Rows from block 15 of the encoder of a small masked image model, named by matrix and row number. Rows with one number belong to one neuron. Each number is 200 + 30 x the weight over its row's rms, rounded and kept within 0 to 999. All counts start at 0. After the name is the row's rms in percent of the matrix's.
After each neuron's rows are labels from the 100 images, of 14848, where the neuron reaches its highest value: "colour at peak" is the nearest of a few named colours to the mean colour under the peak. Only what is clearly more common there than usual is listed. The data: views of escape-time and Newton fractals.
# fc1: MLP up (encoder.blocks.15.mlp.fc1.weight, 384x192), inputs 0-191
# fc2: MLP down (encoder.blocks.15.mlp.fc2.weight, 192x384, transposed), outputs 0-191

fc1.152,082,138,188,204,183,197,189,274,220,231,163,183,205,200,221,178,170,146,248,218,208,251,180,166,168,162,180,171,207,234,204,206,217,209,172,192,166,181,216,243,117,129,205,210,209,177,161,188,185,172,259,202,219,220,209,191,242,169,290,202,228,175,236,226,214,183,197,194,176,192,143,168,202,176,179,212,202,211,171,209,194,180,217,169,182,181,240,193,186,167,203,213,210,176,237,163,209,217,230,178,223,235,168,229,135,182,272,182,173,209,265,211,213,170,231,230,164,205,255,164,236,266,224,212,204,212,143,216,198,207,178,175,206,231,182,176,183,264,235,231,176,167,220,176,213,205,232,172,217,226,177,247,217,207,230,210,241,136,150,247,193,173,227,210,227,185,204,140,171,192,210,256,228,197,209,195,189,145,192,214,201,218,212,241,193,215,195,241,199,207,212,197,194
fc2.152,075,212,206,225,206,171,203,209,226,194,223,208,208,222,237,217,198,179,190,187,188,165,187,196,212,199,203,206,210,183,199,220,254,203,195,228,205,209,198,203,194,242,206,178,172,188,238,209,171,192,183,193,204,202,251,215,131,194,169,199,186,140,173,174,188,149,173,208,201,206,189,170,199,188,0,203,204,176,210,206,215,261,213,210,218,186,203,144,199,225,180,232,211,201,163,186,197,172,209,218,244,163,205,227,207,171,202,200,189,200,214,224,165,235,188,218,171,178,189,201,183,242,249,156,252,210,193,234,193,201,242,214,203,172,202,242,236,193,212,207,217,193,189,192,214,223,214,203,193,189,252,203,199,229,197,233,173,238,246,208,194,190,162,192,210,178,209,248,200,214,218,197,211,211,182,224,251,184,180,149,218,225,193,207,161,186,178,197,229,199,168,174,229
colour at peak: brown

fc1.264,008,232,171,229,195,208,169,230,202,179,203,220,205,169,155,178,214,268,227,193,216,206,166,193,255,232,210,234,218,179,195,199,233,172,174,167,157,188,246,272,166,185,216,207,234,264,217,205,177,255,210,241,161,183,158,213,209,229,173,198,147,254,169,154,234,173,195,209,206,236,225,236,151,216,191,232,218,247,190,236,176,209,213,194,208,211,199,207,95,264,197,235,171,227,192,188,173,265,157,189,220,241,199,179,217,214,180,192,205,193,204,214,220,231,218,226,228,241,143,191,190,194,193,209,166,201,222,197,232,215,200,153,184,187,153,146,224,201,172,183,201,238,191,176,237,206,169,250,242,232,151,198,224,171,189,201,185,175,253,209,214,230,190,237,195,249,180,204,189,193,188,126,177,186,166,210,215,240,213,202,183,221,167,206,197,216,184,220,231,235,112,171,239
fc2.264,013,126,178,163,205,220,200,199,182,199,182,136,207,228,222,196,183,197,187,228,119,194,213,179,129,210,205,172,210,214,208,187,142,238,204,228,187,186,206,200,185,210,188,197,182,174,206,187,201,203,214,176,199,166,187,218,210,163,238,209,238,157,208,243,188,226,157,177,164,202,149,188,208,203,251,199,163,172,192,208,239,164,224,216,230,200,211,193,199,153,201,126,290,202,199,215,232,198,195,260,182,193,212,205,198,225,227,221,192,201,259,209,204,160,170,228,214,176,264,224,208,285,215,160,212,198,195,186,196,148,191,215,203,195,208,273,237,178,215,240,215,105,221,218,169,199,196,207,214,162,151,226,211,207,202,193,222,172,158,194,193,201,225,169,220,192,209,133,206,167,230,209,262,211,238,228,167,211,164,228,208,226,218,125,194,210,200,132,177,195,237,231,199
colour at peak: grey

fc1.275,106,163,206,181,161,172,237,201,185,202,193,210,212,213,224,192,200,208,141,190,212,163,208,167,171,198,184,181,256,167,167,222,152,171,221,225,178,177,227,239,219,183,188,210,221,236,218,152,233,214,194,217,203,195,205,206,234,206,270,213,221,214,259,227,264,224,244,196,193,143,203,186,230,204,192,235,187,210,260,246,199,170,189,179,152,132,236,217,188,217,226,155,240,243,172,219,213,237,201,145,195,251,164,213,179,204,230,198,202,189,192,214,210,155,197,192,222,194,220,158,221,198,196,205,190,201,195,256,183,177,184,252,172,236,199,183,174,242,212,183,207,188,216,152,193,188,209,164,214,204,137,155,272,166,223,136,202,142,209,189,183,179,236,226,233,190,200,167,207,149,209,212,283,189,128,193,190,198,189,169,229,217,227,226,211,281,186,210,183,244,238,184,254
fc2.275,104,196,213,199,230,207,156,178,193,145,172,173,170,263,163,205,201,159,226,186,177,227,162,178,194,199,190,214,202,228,166,190,196,260,210,236,208,202,198,214,199,224,217,238,180,185,159,243,231,188,219,155,140,207,245,189,137,137,226,190,214,181,144,198,173,216,173,187,146,210,239,226,189,207,163,203,202,213,239,197,213,195,204,187,176,175,175,235,193,194,228,222,181,218,204,179,162,211,238,257,243,219,225,209,170,225,161,185,165,210,198,214,226,206,202,167,158,194,179,179,141,189,212,178,172,186,155,176,192,190,201,209,205,142,180,157,283,225,147,148,217,244,240,241,171,263,226,184,149,194,166,193,204,192,210,220,156,229,247,206,200,249,196,193,195,161,204,217,242,206,229,207,135,226,221,269,174,225,254,211,171,158,154,269,203,179,165,206,202,201,238,197,223
colour at peak: brown

fc1.92,094,174,242,207,203,190,184,201,245,185,259,153,230,248,257,199,162,218,169,203,157,157,176,184,195,167,199,212,230,243,202,206,123,226,233,241,188,180,186,255,213,184,192,262,239,205,235,187,200,209,180,221,240,161,204,208,245,147,165,212,225,188,217,211,227,236,187,189,193,222,181,241,193,190,156,216,158,236,209,232,264,230,237,245,143,201,187,235,204,212,147,164,184,181,200,211,214,200,203,202,202,172,205,203,197,218,168,230,138,152,225,209,213,206,218,203,247,218,170,176,216,252,240,164,158,230,176,264,168,178,164,238,195,177,195,182,129,188,220,246,210,173,243,205,231,228,213,191,216,184,184,201,228,201,220,227,177,195,145,174,188,134,152,141,200,227,203,165,241,206,234,228,225,179,221,237,216,165,146,223,191,210,206,205,163,231,256,189,191,189,218,191,177
fc2.92,082,207,190,229,213,226,216,217,180,218,174,210,196,196,205,182,246,208,178,249,229,215,237,222,191,206,194,216,183,173,227,192,174,171,215,225,206,203,201,204,218,175,196,210,229,186,185,211,215,199,194,213,168,227,200,218,167,201,214,199,221,147,201,179,182,197,210,173,207,201,201,158,207,208,0,211,197,169,222,226,196,170,197,195,248,164,200,187,199,159,215,223,199,231,243,163,200,208,181,180,190,183,183,197,230,198,199,178,217,210,176,184,189,197,152,192,172,190,189,213,216,188,197,202,208,185,194,182,234,184,191,176,199,225,174,237,242,206,174,204,212,151,171,223,202,195,188,215,191,222,212,199,212,163,194,178,213,230,179,204,207,248,210,256,236,207,211,213,175,174,169,194,211,192,143,209,174,232,250,145,225,212,171,150,220,223,160,251,178,185,211,227,217
colour at peak: black

fc1.30,083,130,185,183,201,179,169,169,170,205,199,230,219,124,179,195,229,222,212,224,185,239,203,182,221,193,204,159,229,212,204,206,156,178,199,210,251,198,191,214,215,217,150,199,199,228,215,180,182,163,215,257,204,210,150,229,228,145,196,206,181,216,215,180,225,216,207,183,206,171,172,261,225,204,154,206,197,234,207,242,187,206,258,194,203,208,242,209,189,218,217,185,229,199,206,202,212,238,167,113,202,245,182,226,108,237,192,223,208,198,183,227,175,153,265,173,202,202,239,243,235,198,173,182,250,192,187,138,219,223,256,257,212,205,249,175,171,186,226,249,242,194,194,168,136,199,191,187,204,217,166,172,219,181,250,159,158,219,243,171,222,187,223,185,184,208,205,166,204,195,296,194,190,190,229,178,180,221,238,226,232,172,179,224,207,242,213,242,166,173,224,185,240
fc2.30,072,244,220,207,177,217,232,170,234,183,182,212,228,201,236,220,186,188,161,252,201,175,188,193,212,177,205,195,205,200,210,204,209,184,232,238,199,234,198,202,195,238,177,184,159,219,187,209,189,215,200,208,214,193,231,229,186,212,185,219,249,236,159,197,149,171,161,175,217,189,175,180,183,204,93,209,236,178,206,186,196,205,202,195,246,137,183,171,194,255,165,223,178,211,214,177,192,174,165,241,228,145,220,227,268,189,189,208,194,211,134,186,142,232,167,229,143,178,162,197,189,244,245,213,221,212,204,261,203,181,225,178,198,194,186,254,258,201,223,184,136,218,193,218,258,175,197,224,201,208,255,217,159,211,180,202,202,218,172,214,164,198,190,201,169,221,228,261,174,209,157,196,240,204,181,267,304,239,194,166,236,204,224,193,152,179,187,159,207,170,160,175,246
colour at peak: black

fc1.200,007,210,192,202,212,243,224,206,177,158,147,210,189,239,181,187,197,183,199,199,172,173,236,207,191,299,198,236,214,241,196,231,169,209,241,137,198,215,189,220,152,239,230,223,198,174,146,158,174,188,209,197,157,244,180,253,210,244,186,168,219,168,205,202,213,185,226,237,220,234,188,173,161,240,153,167,236,184,208,241,181,250,197,215,189,177,152,130,178,189,188,168,194,186,200,156,195,193,192,178,218,167,189,172,248,168,164,176,190,195,211,242,193,244,208,235,201,115,154,195,218,169,184,203,200,184,173,205,250,213,218,225,135,251,235,190,204,236,189,194,207,194,201,191,166,197,228,213,225,214,171,193,152,175,181,136,197,188,216,237,194,222,201,185,172,207,252,190,210,164,232,286,173,199,180,172,212,251,195,169,265,208,275,240,221,193,231,220,212,198,191,209,177
fc2.200,010,188,208,233,190,140,227,174,194,170,269,237,194,152,199,161,210,217,195,155,282,238,167,178,185,178,165,182,215,179,222,159,203,177,214,266,202,189,202,187,202,200,191,196,240,210,189,230,209,215,165,238,242,218,242,198,199,150,230,218,189,246,180,174,184,234,165,131,146,202,180,234,217,195,219,200,168,193,176,118,210,208,186,185,173,249,231,200,203,200,204,236,224,259,173,211,214,234,185,148,179,215,231,200,190,207,198,198,261,195,203,158,154,160,177,216,188,210,246,172,183,165,187,200,196,199,214,219,193,159,216,206,208,132,135,232,206,166,179,232,185,240,193,205,224,195,180,211,183,184,199,228,239,219,192,210,159,280,177,173,210,205,184,222,248,215,219,227,186,164,196,188,258,195,274,249,186,210,174,233,136,204,226,171,178,224,203,228,183,206,212,229,263
colour at peak: grey

fc1.333,110,218,200,201,163,201,194,237,199,210,187,180,195,184,235,181,190,176,217,209,213,186,182,211,177,237,179,169,189,198,248,183,225,216,228,222,154,197,186,145,197,264,209,183,209,260,181,187,207,204,234,190,198,199,155,200,187,222,271,255,200,194,212,166,175,229,191,242,195,220,200,182,185,205,186,220,166,193,189,181,188,167,174,188,231,143,229,189,196,231,195,248,242,203,156,149,208,173,200,180,196,202,211,258,240,189,215,210,192,148,243,289,254,185,203,215,188,185,252,162,245,217,202,222,148,255,195,194,181,251,119,182,207,217,231,151,191,180,132,256,155,219,202,206,182,238,211,204,218,206,181,188,213,213,173,233,210,219,197,241,172,268,235,215,165,178,178,168,249,109,212,227,208,208,235,173,173,206,262,189,211,176,200,201,207,272,207,165,144,201,214,209,185
fc2.333,112,177,182,177,228,189,210,188,212,172,198,236,211,179,214,213,197,217,185,219,181,188,203,151,223,203,188,205,223,161,216,210,265,208,193,241,200,213,205,164,200,253,245,183,118,215,198,171,221,203,190,200,217,198,216,211,217,201,157,203,214,155,155,211,229,149,223,238,162,198,243,157,202,210,127,214,229,217,251,220,136,188,177,252,236,167,168,194,198,203,236,222,185,221,219,207,179,183,183,196,227,117,178,192,209,211,206,178,277,194,202,154,163,166,197,197,143,180,200,227,148,195,240,137,228,219,165,230,191,230,183,200,201,216,212,213,214,127,227,239,190,217,204,199,236,229,187,195,193,244,212,171,187,256,201,247,186,292,159,193,199,256,162,186,160,188,266,219,181,206,225,206,181,218,195,251,206,225,147,198,161,168,215,211,173,223,169,178,195,185,157,156,234
colour at peak: brown

fc1.300,066,162,241,235,228,235,193,197,229,216,188,177,212,220,174,213,248,217,245,204,226,219,173,203,184,209,252,223,221,211,245,152,144,197,226,188,212,202,187,190,200,173,233,171,256,165,147,219,180,154,177,234,150,187,189,183,228,190,186,216,225,148,234,209,201,241,180,228,198,182,204,239,198,208,117,191,154,251,192,213,195,217,223,235,148,210,208,179,178,216,255,189,207,225,238,212,214,212,198,199,158,195,205,169,233,211,185,193,141,251,216,168,219,195,140,154,245,194,188,221,201,189,194,210,158,144,272,183,203,192,200,176,231,215,214,175,109,186,191,231,155,174,264,210,155,197,202,209,225,201,235,234,223,156,231,223,197,170,148,183,216,231,141,184,229,193,191,171,171,184,236,189,225,213,155,225,212,223,228,235,217,221,213,213,262,262,229,194,205,183,228,213,250
fc2.300,063,189,181,226,186,188,191,186,194,197,197,208,217,202,202,214,191,188,191,215,221,172,226,212,228,199,159,198,198,192,201,202,202,183,188,218,199,181,198,208,188,214,211,219,211,187,235,188,230,208,202,211,193,196,183,200,206,184,193,200,207,210,216,189,193,191,209,206,182,203,198,206,186,194,0,202,170,185,201,216,195,220,199,178,230,207,196,202,197,197,192,210,201,217,235,192,172,179,186,181,228,196,189,185,197,213,185,217,201,178,227,235,149,189,230,161,168,183,176,197,194,175,212,179,219,212,196,235,224,193,216,199,200,182,176,232,227,198,183,209,242,179,208,216,184,195,203,206,189,201,231,193,195,220,205,205,218,190,207,213,198,200,204,233,223,211,210,199,223,205,194,197,205,179,187,201,195,214,207,211,219,188,191,202,162,201,182,201,182,210,189,198,221
colour at peak: black